Weights of a small model that predicts nearness at each pixel: 17500 steps.
Rows from block 3, named by matrix and row number. Rows with one number belong to one channel. Each number is 200 + 20 x the weight over the matrix's rms, rounded and kept within 0 to 999. All counts start at 0.
# convs0: first 3x3 conv (model.enc.1.1.convs.0.weight, 128x128x3x3), inputs 0-14, a 3x3 kernel for each
# convs1: second 3x3 conv (model.enc.1.1.convs.1.weight, 128x128x3x3, transposed), outputs 0-14, a 3x3 kernel for each
convs0.82,183,172,179,158,179,142,171,176,159,207,207,225,228,226,225,247,248,224,188,225,208,211,229,198,214,216,177,219,204,207,205,232,227,210,219,204,170,181,182,187,198,188,208,197,187,215,214,234,205,198,196,219,206,172,210,197,259,186,184,239,211,207,229,202,188,203,230,208,192,220,205,195,178,181,173,180,202,195,182,158,154,202,204,195,204,201,199,219,197,198,217,213,226,212,217,244,209,216,206,206,205,162,211,213,172,213,221,201,195,197,192,213,226,205,192,205,199,205,208,180,220,194,155,230,221,202,202,192,189,212,189,157,192,159,175
convs1.82,231,219,226,213,201,211,212,201,215,127,137,162,154,176,181,186,198,198,228,175,163,235,177,177,220,200,207,175,190,184,169,200,207,184,216,230,217,216,231,182,184,213,183,180,199,225,236,225,199,205,196,173,176,194,146,134,152,192,200,203,198,215,198,163,187,207,196,205,215,219,215,213,227,217,232,212,209,230,226,223,247,222,223,223,216,219,225,197,203,209,177,176,193,184,213,217,207,226,211,286,298,277,243,252,252,204,224,245,263,242,202,239,242,223,191,197,196,205,190,193,218,192,195,232,215,211,199,219,225,187,203,207,201,199,204
convs0.83,203,192,222,184,196,233,180,229,234,207,203,220,196,216,228,206,207,217,203,196,199,207,196,207,202,205,218,222,205,216,206,189,201,215,206,199,202,200,217,215,220,200,228,207,184,206,183,189,211,193,213,225,207,223,200,206,208,222,211,219,234,214,220,209,220,242,194,188,205,190,203,201,216,213,225,207,203,219,222,233,234,200,212,201,216,202,195,223,219,218,199,215,220,198,221,263,237,226,220,216,203,198,233,215,218,235,199,207,195,203,200,214,204,189,213,213,204,197,189,211,194,189,183,222,228,209,224,227,210,210,196,183,202,198,170
convs1.83,186,190,187,191,188,197,191,202,211,222,208,210,198,172,182,203,200,170,198,208,203,208,207,185,205,198,198,210,192,190,201,192,184,199,200,204,200,212,201,218,203,182,219,192,173,209,196,190,199,203,202,206,206,203,196,179,173,185,165,162,197,181,174,221,202,219,206,205,201,195,202,213,177,177,197,201,203,208,173,183,199,183,203,194,188,189,177,209,191,178,207,207,183,183,200,183,192,198,182,199,199,199,193,195,211,197,192,215,167,178,202,176,184,189,187,182,182,178,194,203,211,209,201,210,208,192,208,201,201,205,213,212,195,191,215
convs0.84,207,192,187,214,226,232,200,232,236,186,208,209,202,226,220,211,201,221,214,195,200,216,199,204,211,230,223,204,213,207,219,216,233,235,225,236,237,235,226,219,187,183,184,203,166,227,220,231,217,215,222,198,233,229,209,232,246,209,217,233,197,195,215,216,224,226,201,203,229,183,187,211,210,214,216,208,218,223,205,200,214,194,209,214,187,196,157,191,199,173,209,214,209,189,226,219,168,193,179,179,181,169,210,221,206,172,181,218,212,202,205,210,206,209,198,176,210,221,220,222,220,206,196,211,212,164,204,205,206,182,203,178,214,205,176
convs1.84,192,189,209,186,194,202,217,210,199,186,203,215,182,195,195,188,188,186,187,187,205,192,204,214,171,217,182,214,213,216,207,201,202,201,185,193,202,196,198,190,203,205,181,180,171,188,188,186,197,217,215,159,195,225,215,215,198,196,202,192,168,187,199,200,206,177,187,192,172,197,175,178,207,223,196,167,192,176,184,184,187,201,191,199,211,199,222,197,198,216,196,186,201,217,207,206,218,197,207,188,195,202,222,203,199,232,231,216,203,211,185,202,199,192,200,190,195,205,201,185,228,231,218,203,205,185,212,201,197,227,214,221,199,196,200
convs0.85,189,201,217,184,190,202,155,138,185,201,215,216,194,228,180,206,231,238,196,193,178,190,208,204,175,157,173,167,193,191,161,176,185,173,200,197,234,203,202,213,197,187,224,194,167,206,206,218,204,181,177,213,179,145,168,186,164,189,208,189,217,208,204,231,219,176,175,206,192,117,161,169,209,199,212,212,193,198,209,182,167,207,189,223,244,204,205,246,209,161,202,204,203,194,174,166,197,217,227,187,180,176,194,189,167,156,189,178,200,208,199,196,185,191,202,193,186,200,209,209,152,205,213,163,160,178,192,200,199,212,188,196,200,213,220
convs1.85,212,210,218,233,213,217,233,224,227,240,210,199,229,219,215,235,230,234,180,180,193,152,137,148,173,140,142,214,218,247,222,224,279,259,260,278,246,223,220,220,224,236,230,226,256,179,192,235,173,177,226,230,195,197,207,175,156,189,194,203,184,203,220,248,242,241,236,220,228,246,221,208,252,236,253,249,221,247,243,226,241,227,238,225,208,208,203,176,170,164,163,149,153,152,149,158,134,165,192,209,229,254,227,221,227,215,202,195,198,179,169,201,176,144,180,176,165,205,211,221,204,220,225,214,237,262,211,226,234,234,236,254,256,252,244
convs0.86,195,186,195,210,202,188,227,230,199,206,208,218,186,171,186,187,214,193,163,186,169,208,216,190,234,198,202,237,218,182,213,206,193,182,211,201,194,194,225,208,215,206,202,203,178,199,175,195,211,189,187,215,205,169,184,188,160,192,190,170,190,227,233,172,191,197,216,210,213,203,159,169,200,212,208,232,247,243,189,213,212,189,220,235,198,227,218,189,203,211,233,213,226,248,180,187,209,210,217,228,213,231,227,181,181,254,201,183,195,228,205,230,254,229,191,209,212,207,167,178,205,209,213,182,211,183,192,186,189,234,233,243,190,190,210
convs1.86,194,209,198,204,221,204,204,216,210,187,185,189,195,223,224,185,219,204,198,198,226,188,186,212,198,199,236,183,194,196,186,211,203,187,193,192,178,204,182,207,192,199,196,177,174,221,226,223,199,219,217,165,189,173,185,180,199,198,192,216,205,177,179,218,217,209,209,189,178,195,191,227,184,207,226,194,183,200,205,202,187,183,202,205,183,188,187,169,176,165,212,223,190,212,211,169,205,199,180,209,202,200,195,202,168,182,183,180,187,183,189,175,154,156,172,172,169,214,201,199,210,204,184,216,213,220,202,211,210,189,199,207,199,217,224
convs0.87,212,190,213,196,205,237,199,218,218,202,223,206,201,203,235,208,192,237,195,182,209,200,200,224,202,201,216,195,195,237,209,191,237,210,196,215,220,214,239,203,198,180,228,203,154,213,188,186,205,199,198,210,190,189,186,183,223,197,176,218,224,215,243,210,227,236,186,187,188,203,204,194,207,213,213,210,207,214,217,231,218,201,221,206,203,209,168,206,222,188,216,224,222,197,216,235,215,207,212,219,196,178,214,219,224,215,204,211,199,212,192,217,215,176,203,215,213,186,192,223,197,194,189,238,212,202,227,219,216,197,211,182,231,215,183
convs1.87,184,203,203,199,209,207,197,206,218,197,207,200,199,202,202,183,180,202,188,202,196,207,222,200,207,224,194,212,213,204,206,197,196,207,201,209,215,193,172,219,215,195,190,189,177,209,226,189,196,214,188,222,227,201,208,196,191,200,202,197,181,183,185,217,233,217,200,207,174,188,198,186,193,210,238,195,206,206,196,194,197,202,196,205,202,185,200,208,184,191,214,203,186,204,182,182,197,184,191,211,199,201,203,190,203,228,194,200,182,176,200,203,195,202,191,179,188,196,208,205,213,212,212,190,210,232,224,217,202,207,212,209,203,212,208
convs0.88,178,194,186,213,224,201,154,211,213,188,201,220,168,197,195,243,181,213,191,187,205,183,191,226,200,193,219,219,232,218,190,187,191,216,221,192,167,181,172,244,242,210,222,237,183,214,198,181,223,246,248,239,258,243,206,204,219,206,238,216,211,190,158,211,187,210,208,219,199,212,205,201,197,198,207,221,220,217,218,221,210,201,203,195,194,171,180,197,199,186,195,201,204,212,227,245,238,218,201,227,235,218,191,232,202,173,202,186,175,157,175,212,192,194,217,187,199,199,216,224,204,192,189,230,226,222,194,181,191,209,194,157,228,199,163
convs1.88,208,202,205,188,188,205,199,200,212,195,194,192,185,163,176,205,206,207,200,205,227,186,203,206,194,218,202,181,191,197,187,187,194,191,201,194,200,199,185,196,200,200,214,224,235,204,177,150,208,197,191,215,224,216,186,199,176,192,178,152,215,208,209,177,199,180,179,208,222,172,212,197,210,214,197,183,203,201,156,168,175,203,195,213,208,194,203,219,211,202,208,201,192,202,194,200,198,202,194,212,199,217,210,210,216,180,169,179,201,191,195,189,194,187,186,193,209,206,186,201,203,179,195,243,229,230,199,190,203,200,203,200,210,215,215
convs0.89,202,179,188,209,204,220,170,171,253,196,202,185,206,192,179,193,175,145,129,160,188,155,197,189,224,216,226,246,224,194,228,225,196,207,205,199,212,173,214,182,191,221,207,219,215,179,161,179,199,197,197,221,177,172,226,197,216,205,147,163,204,198,187,208,188,176,185,209,193,206,202,221,215,197,164,203,229,198,190,213,196,174,179,226,198,235,229,207,196,214,179,186,198,202,191,218,211,186,197,175,151,186,197,133,193,226,170,197,170,185,197,205,208,198,196,204,156,169,161,207,216,203,214,254,235,225,172,212,225,175,220,212,181,218,208
convs1.89,206,202,212,212,206,218,219,220,226,207,195,195,186,196,186,187,181,173,186,167,194,165,158,204,175,178,216,136,181,179,154,182,160,181,191,157,255,259,260,216,229,244,194,198,204,212,194,190,158,156,178,165,162,193,203,221,220,194,223,219,219,217,189,116,146,129,135,176,155,165,203,181,144,188,210,171,199,213,229,244,225,195,177,202,173,178,190,201,205,207,204,233,207,235,255,214,241,236,199,167,185,175,207,210,188,252,250,237,270,243,219,283,273,257,229,225,225,268,232,223,280,248,238,220,219,223,185,195,207,169,176,190,184,187,179
convs0.90,217,217,205,241,229,195,227,231,210,214,200,200,219,214,209,209,209,227,185,201,213,139,174,186,230,200,171,201,195,185,206,204,230,196,171,191,195,212,197,207,215,205,207,169,161,217,210,217,209,208,210,155,185,192,193,225,246,196,220,270,201,201,219,190,221,171,181,207,204,198,194,218,182,196,199,204,216,200,191,213,204,205,219,188,223,228,199,176,176,178,187,143,155,185,142,171,173,172,210,212,201,194,189,199,173,206,211,199,202,205,215,218,196,193,212,201,193,200,218,183,182,204,171,208,180,197,218,191,208,215,229,210,216,211,171
convs1.90,229,215,199,199,182,172,172,164,155,155,131,121,171,173,164,164,174,178,210,184,176,207,194,191,208,225,221,165,174,177,171,184,181,161,164,157,205,197,238,200,191,229,195,172,200,183,189,211,179,172,182,217,191,189,195,206,222,197,221,238,184,188,203,161,182,222,165,183,207,206,182,178,239,243,258,225,214,235,233,228,237,212,204,199,239,225,214,217,218,207,211,236,253,212,242,261,211,229,239,227,234,251,225,212,224,238,231,231,250,275,277,236,239,253,198,191,214,222,192,179,197,174,183,182,161,157,178,165,163,180,163,147,184,167,142
convs0.91,215,189,209,211,214,228,220,249,206,195,205,209,188,205,212,193,183,220,183,184,209,203,198,211,216,212,238,189,203,231,204,193,240,204,218,226,216,226,246,198,199,189,225,210,176,225,205,195,245,204,197,227,203,194,185,210,228,187,186,215,187,196,254,213,231,251,183,201,205,185,195,185,212,209,219,212,220,226,211,218,216,209,244,219,186,213,184,191,218,218,214,219,216,205,221,238,200,206,194,238,195,210,233,239,217,216,204,194,200,214,199,213,214,198,193,204,195,201,205,228,191,191,195,216,216,196,201,214,211,210,218,204,230,226,195
convs1.91,190,186,186,202,210,201,202,210,199,199,228,222,208,220,211,189,185,184,209,204,182,227,214,205,222,225,187,187,200,205,190,198,185,199,194,183,171,173,178,202,199,205,190,195,183,197,215,186,191,207,183,208,216,205,196,206,215,211,206,203,211,176,180,225,208,215,207,192,194,197,190,190,209,206,214,209,206,194,209,209,195,198,184,196,198,186,210,186,185,197,206,206,198,193,178,171,182,173,178,207,184,187,206,181,184,217,209,186,202,190,197,200,186,201,199,194,221,199,209,180,199,221,216,183,199,207,201,198,197,190,206,198,201,208,216
convs0.92,207,185,206,200,210,222,186,229,214,175,202,219,200,215,216,242,210,233,213,190,217,208,179,209,223,199,216,214,189,221,186,171,207,197,208,220,184,178,194,202,203,192,222,210,188,205,188,197,219,199,211,231,213,239,180,193,236,206,214,255,204,185,231,227,191,231,186,198,191,202,220,219,218,210,214,224,209,217,222,223,229,192,209,197,199,211,201,201,219,205,197,180,210,188,225,257,215,215,240,217,210,216,210,214,215,191,191,199,194,200,189,225,209,201,236,220,196,206,193,214,191,201,184,250,255,205,224,193,195,204,185,173,199,189,174
convs1.92,211,201,202,178,177,181,205,204,207,217,223,210,201,154,196,211,202,207,223,209,205,220,210,172,219,204,154,195,200,198,200,198,205,206,210,199,203,204,206,193,208,217,211,226,234,165,186,183,205,206,220,217,217,211,184,193,185,178,171,175,200,210,211,183,187,199,199,218,236,188,230,186,197,176,159,213,194,162,203,208,196,209,208,214,200,197,201,204,188,198,203,201,175,197,212,201,173,209,188,215,201,210,217,216,205,183,185,171,197,185,190,184,192,181,192,203,208,201,191,200,194,195,218,191,200,200,206,206,217,203,223,211,192,196,183
convs0.93,208,186,215,206,207,232,182,238,234,197,201,213,205,208,219,225,194,222,204,186,204,212,188,202,216,204,206,238,208,231,194,178,205,199,185,195,195,185,195,211,214,200,211,200,183,214,192,186,206,190,181,225,212,223,192,205,222,215,212,236,216,197,216,229,219,262,189,186,208,189,175,197,225,221,230,210,209,225,206,214,225,193,197,177,208,208,184,201,217,206,212,209,218,191,203,247,223,206,227,201,192,204,215,211,219,222,209,220,208,210,215,204,200,188,217,212,200,219,194,210,193,184,179,228,231,203,231,214,212,204,201,176,198,199,177
convs1.93,196,195,199,188,177,174,220,210,205,207,212,190,208,177,179,228,202,190,208,200,201,194,200,198,193,210,197,201,202,179,198,203,183,196,205,197,195,194,221,199,187,199,223,200,204,206,212,197,211,212,220,190,211,224,195,192,188,204,191,176,199,203,194,210,215,221,186,206,206,171,205,187,196,177,189,207,195,194,184,178,191,198,199,198,211,203,204,220,202,206,201,217,200,178,193,184,178,190,181,185,191,199,206,196,221,199,184,207,178,176,187,175,175,186,172,175,189,171,197,203,201,194,218,203,209,219,210,219,214,204,208,211,198,203,201
convs0.94,205,209,193,206,230,207,208,238,218,199,207,217,224,235,197,215,222,206,186,194,208,219,185,174,213,208,223,199,203,217,192,207,209,221,221,190,218,221,215,199,184,208,184,185,221,198,198,207,229,221,223,207,227,239,184,234,211,198,229,221,193,213,212,214,225,215,217,217,214,197,216,185,206,211,209,215,226,225,203,218,212,187,181,190,207,192,197,238,203,207,207,213,221,211,206,211,184,191,188,176,202,211,205,211,202,192,189,193,185,197,226,191,203,235,209,199,192,212,195,204,171,185,208,173,222,221,168,192,205,211,192,206,202,210,203
convs1.94,198,202,189,204,201,174,220,192,145,179,197,217,193,213,205,194,218,192,205,214,187,216,225,194,220,210,215,199,188,189,204,201,193,204,200,199,178,204,198,218,218,184,208,211,156,198,194,162,186,212,195,156,187,222,170,186,208,218,211,208,206,218,226,236,204,183,214,205,209,225,200,235,216,201,181,201,178,150,214,202,180,183,191,181,185,208,202,194,226,208,183,202,219,191,192,198,188,174,201,211,192,200,197,211,205,208,216,202,204,212,199,196,191,188,213,210,215,202,219,191,202,230,199,199,210,186,184,204,191,194,210,199,194,194,210
convs0.95,206,189,220,228,225,231,190,235,222,210,205,217,197,198,201,202,189,207,204,193,208,213,201,219,209,213,206,228,235,255,198,201,226,186,226,226,197,194,208,207,212,200,190,208,182,219,206,214,229,193,193,231,217,223,189,210,220,203,208,216,190,211,239,224,220,251,205,191,222,212,174,207,206,219,225,200,226,237,198,215,226,201,200,197,196,187,171,189,190,199,207,213,202,194,225,229,197,193,198,198,208,223,234,238,212,225,222,203,173,205,210,180,206,199,194,197,201,215,212,209,190,190,179,198,217,172,213,225,222,204,219,193,172,199,179
convs1.95,187,187,180,187,195,188,216,214,211,194,200,187,199,209,189,208,218,187,202,196,228,194,190,216,195,217,207,184,179,196,198,197,198,201,186,174,171,203,216,192,192,203,204,212,192,202,207,192,198,206,192,174,210,193,185,198,196,207,196,182,227,208,183,220,222,206,202,196,188,187,181,175,198,208,211,194,195,202,207,195,191,199,202,191,222,220,218,199,214,205,201,192,202,185,161,176,197,178,175,198,188,209,202,186,199,187,187,220,203,202,202,188,190,180,194,202,207,193,186,195,202,207,219,216,232,205,200,201,212,203,215,215,201,207,215
convs0.96,195,206,204,185,196,210,229,210,200,214,210,218,214,221,195,183,180,157,217,205,229,198,187,212,153,161,191,195,205,204,182,224,223,182,202,204,206,224,192,216,219,198,215,208,203,202,200,193,217,209,195,168,184,151,201,203,202,206,218,219,208,218,221,217,191,199,201,195,196,180,184,144,203,213,207,214,221,214,192,201,204,213,223,218,187,202,191,174,194,187,234,221,211,197,187,188,189,196,180,269,231,208,226,195,199,161,178,223,231,237,217,238,229,225,212,206,215,209,200,218,178,186,223,176,191,207,207,214,191,209,172,178,209,192,213
convs1.96,187,193,202,196,202,198,202,203,200,201,204,222,197,201,211,184,184,194,187,189,192,180,190,198,194,194,185,215,212,207,202,198,194,204,205,205,184,205,182,199,206,188,160,162,149,223,228,214,242,234,223,191,204,195,170,176,173,207,194,188,188,177,170,206,216,207,211,208,202,212,211,217,180,197,189,171,191,185,185,192,193,187,179,203,200,203,230,158,161,176,197,186,184,204,194,182,202,193,187,205,203,201,190,188,186,191,200,188,178,177,187,179,177,182,169,171,175,189,206,224,189,202,217,184,182,197,209,209,223,196,204,211,201,209,210
convs0.97,214,211,216,214,218,213,214,243,215,215,208,209,211,202,193,228,211,181,199,203,219,206,209,207,215,229,235,203,213,231,194,183,201,186,223,215,206,217,233,191,196,180,200,219,189,205,182,203,234,215,226,222,216,219,193,192,224,188,176,201,200,199,224,239,203,224,211,193,200,233,212,209,204,211,229,210,203,215,216,229,237,202,222,197,201,171,163,215,217,191,225,214,209,198,215,255,202,200,197,235,218,248,215,232,199,195,209,185,188,201,199,217,208,195,219,213,209,213,205,200,198,191,180,207,247,214,190,216,206,209,185,183,206,211,201
convs1.97,200,194,180,195,188,207,204,195,198,197,198,211,196,195,203,203,202,197,192,167,199,225,188,207,203,209,218,190,183,216,197,198,214,206,204,188,152,171,204,211,214,226,185,188,186,189,171,174,188,195,179,206,218,229,196,213,216,228,218,184,210,190,177,214,199,168,212,217,203,205,217,180,218,231,209,211,216,201,182,184,187,198,191,208,192,203,194,178,193,194,220,206,212,189,185,196,200,198,185,214,208,203,186,207,200,189,205,182,217,214,196,219,215,182,204,199,197,195,166,197,195,185,196,232,217,226,197,186,194,189,215,195,199,203,222
convs0.98,207,186,210,212,215,230,198,238,218,193,206,202,189,198,214,212,198,227,208,186,213,216,193,211,210,212,218,208,202,233,184,169,211,202,204,218,196,198,217,197,213,216,218,222,191,215,202,189,212,203,188,229,209,223,183,200,220,194,194,216,195,194,244,229,212,260,194,196,218,182,183,183,218,219,230,208,206,214,213,221,222,201,212,192,191,199,185,187,214,223,208,211,211,185,204,244,189,188,215,211,197,224,216,235,215,225,213,205,195,203,204,208,205,191,217,207,188,213,207,215,184,181,165,219,228,184,215,200,205,193,219,177,207,188,202
convs1.98,201,200,199,189,190,185,223,218,217,195,198,192,209,203,194,236,195,195,223,199,184,220,208,196,194,211,197,185,194,193,185,205,205,182,193,198,160,163,192,184,181,195,200,192,200,182,193,196,216,194,201,208,211,209,194,210,214,214,207,198,217,198,184,210,209,211,205,209,193,180,204,187,198,188,194,220,216,182,201,198,191,208,203,208,215,197,197,208,193,198,202,212,202,170,181,187,172,168,177,209,206,204,220,195,208,217,208,199,203,198,181,197,192,182,198,196,203,191,191,186,211,201,201,197,202,218,197,215,202,206,197,217,194,201,205
convs0.99,216,177,218,211,207,242,206,247,228,164,196,220,199,207,233,227,215,243,213,200,207,212,188,208,221,220,225,191,190,223,182,186,234,191,207,221,203,205,209,182,184,185,202,212,191,211,196,184,216,201,207,234,223,226,189,223,234,202,209,234,205,212,241,205,205,238,194,192,239,202,201,212,218,206,208,214,208,220,222,221,221,208,202,202,204,215,195,200,216,235,178,213,209,204,220,245,211,212,201,202,185,186,213,210,219,212,200,202,189,204,211,216,217,198,220,197,222,206,204,212,229,209,199,228,233,208,207,193,195,197,218,188,224,202,187
convs1.99,194,184,203,200,190,183,206,202,202,201,202,192,201,205,177,197,187,198,202,192,190,226,207,179,226,217,175,195,205,193,200,205,188,191,189,205,179,173,196,200,201,203,217,203,176,189,199,174,191,208,213,195,201,230,190,202,178,184,191,183,184,186,205,170,187,182,190,197,191,201,200,203,184,181,197,200,193,195,204,182,178,206,197,200,176,182,207,218,199,204,200,203,187,180,198,190,189,192,209,193,189,210,183,205,220,194,209,205,168,189,201,181,191,195,195,198,186,185,196,194,206,195,183,235,218,216,196,205,193,210,196,212,221,209,211
convs0.100,211,181,198,205,205,228,218,251,242,187,216,234,194,203,220,224,211,238,206,200,188,210,191,207,213,216,235,189,191,213,189,176,209,207,198,196,212,202,223,207,196,218,225,215,235,194,182,166,231,220,214,227,210,207,181,214,220,201,183,205,230,202,220,203,199,229,204,203,214,178,198,193,228,209,219,217,196,206,236,230,233,197,211,209,193,206,205,206,238,242,198,212,203,195,213,267,220,210,200,244,189,194,223,226,216,211,186,188,188,191,210,226,203,188,220,211,191,196,175,202,199,184,179,221,235,226,201,200,193,196,202,184,237,207,196
convs1.100,200,191,192,197,185,193,203,204,187,199,199,196,219,191,191,204,184,187,208,202,176,227,220,187,215,203,182,201,214,195,201,199,174,190,199,205,178,179,187,209,197,181,201,182,173,202,212,193,192,199,196,206,202,230,183,181,184,201,191,193,211,190,196,187,171,184,200,187,206,203,214,228,173,162,169,236,222,207,179,171,172,207,192,204,184,186,184,207,203,198,201,218,186,168,198,185,173,188,200,212,204,202,183,187,198,203,195,188,187,183,193,176,181,190,196,185,189,190,208,189,214,207,194,202,197,195,191,205,192,196,210,206,203,204,214
convs0.101,202,196,187,177,186,218,177,173,227,196,196,178,197,215,208,214,224,232,209,203,186,225,215,177,221,216,211,212,211,238,200,222,242,201,249,238,184,184,187,216,226,206,199,226,174,183,215,204,212,233,218,231,247,258,196,221,208,196,240,227,184,259,236,192,209,204,223,221,203,219,225,221,203,218,221,204,227,238,208,215,202,184,208,227,205,190,194,197,155,177,207,206,232,215,221,212,182,203,193,194,208,199,213,220,195,245,253,250,208,202,198,215,180,192,183,179,195,231,198,195,244,227,201,184,175,145,208,214,191,205,207,209,185,194,180
convs1.101,202,202,215,190,199,213,211,196,216,190,188,185,223,211,190,211,217,197,210,201,241,204,185,228,201,217,228,165,179,182,164,179,191,185,193,190,229,219,204,205,196,192,218,206,195,231,206,191,210,196,186,137,158,186,209,211,211,170,167,179,180,177,151,212,199,200,209,199,183,210,200,199,192,210,200,149,160,187,205,172,174,223,219,196,218,203,205,187,196,206,170,165,201,182,188,195,198,198,167,189,216,212,206,227,224,155,207,218,210,209,201,218,220,200,194,196,175,239,221,206,245,222,206,262,255,219,225,209,200,206,201,203,196,202,226
convs0.102,191,179,214,220,192,204,186,193,183,199,220,231,189,215,227,186,213,216,194,154,174,224,195,214,191,155,204,220,234,249,208,209,213,175,187,186,170,182,206,194,189,224,154,164,199,224,213,233,228,230,225,227,241,238,211,236,236,189,217,191,158,185,163,210,218,201,249,230,207,192,185,166,204,194,199,232,220,224,195,189,187,185,187,155,167,172,167,194,184,199,203,226,221,187,194,208,173,189,210,181,205,215,229,226,227,250,200,208,231,223,212,223,211,218,185,189,197,227,203,217,216,196,211,192,207,214,228,197,166,234,226,203,189,176,229
convs1.102,206,194,190,195,205,183,194,202,192,206,188,185,202,205,185,221,207,188,203,214,209,204,188,176,192,176,186,198,192,187,187,188,190,197,189,186,230,212,186,213,201,199,216,218,198,192,216,230,204,197,200,177,150,141,200,173,165,196,177,187,137,149,168,216,201,208,215,198,176,216,193,185,237,206,196,208,183,171,194,180,161,213,224,197,203,204,192,204,196,185,180,181,188,187,194,205,188,190,216,175,194,200,188,199,192,176,181,190,164,170,175,173,184,191,185,197,188,195,198,176,202,211,196,214,218,214,207,203,185,230,194,197,219,197,186
convs0.103,206,210,217,176,172,191,175,149,169,204,199,200,174,210,219,144,131,158,197,211,189,222,205,209,206,208,197,199,221,225,177,211,221,194,193,230,188,192,171,190,202,195,173,194,178,199,214,218,207,200,203,176,208,218,215,197,120,209,205,216,222,176,216,184,182,200,190,184,199,223,213,221,187,208,210,199,197,179,195,212,192,203,232,195,211,188,216,225,235,224,236,190,130,217,240,175,167,193,185,190,201,207,229,245,210,204,227,204,150,161,181,171,194,203,216,225,188,222,211,210,197,194,201,174,164,177,222,166,169,230,189,181,229,182,192
convs1.103,173,179,194,174,185,200,190,199,221,205,204,207,225,217,215,203,193,206,193,198,196,172,170,217,175,179,214,209,215,218,189,208,224,172,195,205,208,212,208,225,234,246,202,231,258,248,234,226,258,238,232,180,174,164,185,182,178,217,229,208,210,233,228,201,206,214,193,203,207,214,223,203,180,195,185,165,195,212,180,201,228,193,216,223,178,185,180,147,144,149,185,175,182,215,214,201,270,272,237,157,165,180,139,146,159,153,174,179,184,179,177,180,184,195,202,212,228,197,216,220,222,229,235,221,232,240,210,222,231,197,208,208,173,186,190
convs0.104,255,213,214,216,217,233,185,200,203,169,194,167,165,186,220,191,193,272,169,179,193,174,201,207,169,224,194,209,178,208,212,188,199,211,206,213,187,187,225,203,214,196,225,216,168,181,210,189,191,202,217,203,203,213,190,195,189,205,200,213,246,208,234,243,201,175,192,212,174,172,217,176,215,219,225,209,202,203,229,221,201,203,197,189,215,201,173,211,206,203,199,198,220,164,216,233,196,222,225,254,217,199,212,219,225,198,181,212,202,193,197,228,210,192,250,229,204,154,191,204,147,186,167,239,214,182,254,221,220,223,193,213,201,181,183
convs1.104,198,195,213,184,198,212,165,196,236,195,200,190,182,170,214,190,177,223,210,200,206,226,208,210,221,214,210,196,202,209,183,183,214,184,198,222,184,167,170,185,183,194,191,197,219,197,193,174,210,205,169,236,218,183,184,205,204,172,191,212,210,209,204,186,185,204,200,201,197,207,232,200,177,184,230,210,207,229,179,191,193,197,191,207,192,171,182,194,183,188,205,200,194,197,215,208,197,222,193,211,196,183,204,205,166,203,206,170,200,186,199,214,197,190,209,180,163,208,196,197,236,215,207,177,190,217,210,206,207,193,217,204,192,211,208
convs0.105,203,187,184,212,214,242,232,213,221,215,236,213,229,230,203,241,222,240,208,153,176,199,146,210,201,179,222,187,200,217,215,200,224,221,205,196,238,221,202,223,200,151,221,221,183,212,225,213,210,233,201,213,216,205,197,197,225,220,202,196,239,212,189,221,207,177,192,201,164,189,190,174,195,204,191,221,222,207,216,226,203,231,217,204,222,207,180,202,219,177,181,217,179,200,231,218,227,217,203,238,218,194,240,226,237,207,181,197,218,204,163,247,238,196,238,244,216,220,206,204,210,188,190,222,224,232,226,214,190,247,226,191,254,224,201
convs1.105,185,191,193,200,213,221,204,209,221,197,189,210,196,178,224,171,176,223,171,204,198,191,232,202,221,237,195,200,202,202,221,196,195,216,183,192,205,206,168,222,217,176,197,209,174,210,211,178,185,201,185,192,210,182,177,178,167,198,186,183,199,191,186,206,210,166,197,209,186,215,213,197,184,207,206,194,217,197,208,224,194,196,200,202,193,178,188,204,188,201,209,190,183,219,178,182,217,187,204,204,190,191,199,188,183,207,194,191,182,178,208,181,185,197,202,202,196,179,206,226,202,220,240,178,210,229,212,205,200,207,207,206,200,203,211
convs0.106,218,189,184,192,220,209,201,227,229,165,195,202,216,226,227,242,210,209,200,208,201,215,195,196,207,206,236,175,186,203,193,207,223,226,206,205,217,240,227,197,190,176,183,171,199,198,190,186,219,206,189,207,205,200,164,221,230,177,192,216,201,196,179,200,227,212,194,185,212,153,172,181,218,215,212,212,224,217,198,227,220,213,218,209,185,208,206,198,209,223,179,200,188,199,219,203,199,214,198,174,195,196,196,190,199,218,204,225,174,210,228,163,211,205,161,189,180,204,203,203,210,185,213,185,200,219,220,217,229,234,217,232,196,211,218
convs1.106,197,220,214,215,206,174,221,208,163,194,210,193,196,211,182,198,191,166,207,222,209,203,216,200,214,205,211,225,207,182,227,203,183,203,193,195,205,204,207,214,199,193,174,162,147,188,219,209,174,205,208,176,186,214,222,197,198,211,208,209,181,208,227,201,183,186,216,192,194,226,205,232,196,196,190,195,185,169,204,197,191,195,193,194,181,206,223,190,200,204,192,194,194,218,198,210,201,194,230,197,193,205,212,217,210,209,204,197,188,192,198,204,199,229,188,191,218,188,228,204,195,217,203,193,199,187,193,218,204,190,193,186,196,181,174
convs0.107,191,177,174,178,213,192,213,219,195,213,219,216,200,203,197,195,201,198,172,186,187,210,209,202,226,217,198,186,176,176,180,171,198,213,209,220,173,190,157,217,228,249,216,216,224,170,180,171,199,176,195,232,215,205,190,182,192,222,199,178,204,207,234,176,177,140,201,215,206,190,221,239,183,182,195,214,210,217,211,192,201,137,180,210,225,224,226,243,221,214,182,184,185,185,198,183,214,227,228,223,185,195,174,182,165,215,201,211,181,193,196,200,192,204,212,197,216,204,197,194,181,204,224,194,195,206,220,214,201,204,198,202,189,193,207
convs1.107,242,233,224,243,222,214,229,216,207,176,181,182,195,202,198,197,201,207,239,238,233,247,242,250,227,220,242,209,201,187,209,205,203,220,229,230,192,180,181,187,182,180,192,187,198,206,211,224,230,233,244,209,199,226,198,191,196,203,200,201,211,223,226,183,192,187,203,214,222,243,253,266,212,208,195,217,214,207,215,202,206,154,150,142,179,178,165,169,171,177,197,198,214,201,202,205,199,202,203,210,203,193,193,190,184,187,195,191,210,208,204,188,189,190,194,189,187,214,214,222,212,212,225,186,181,198,165,177,169,212,209,197,210,205,200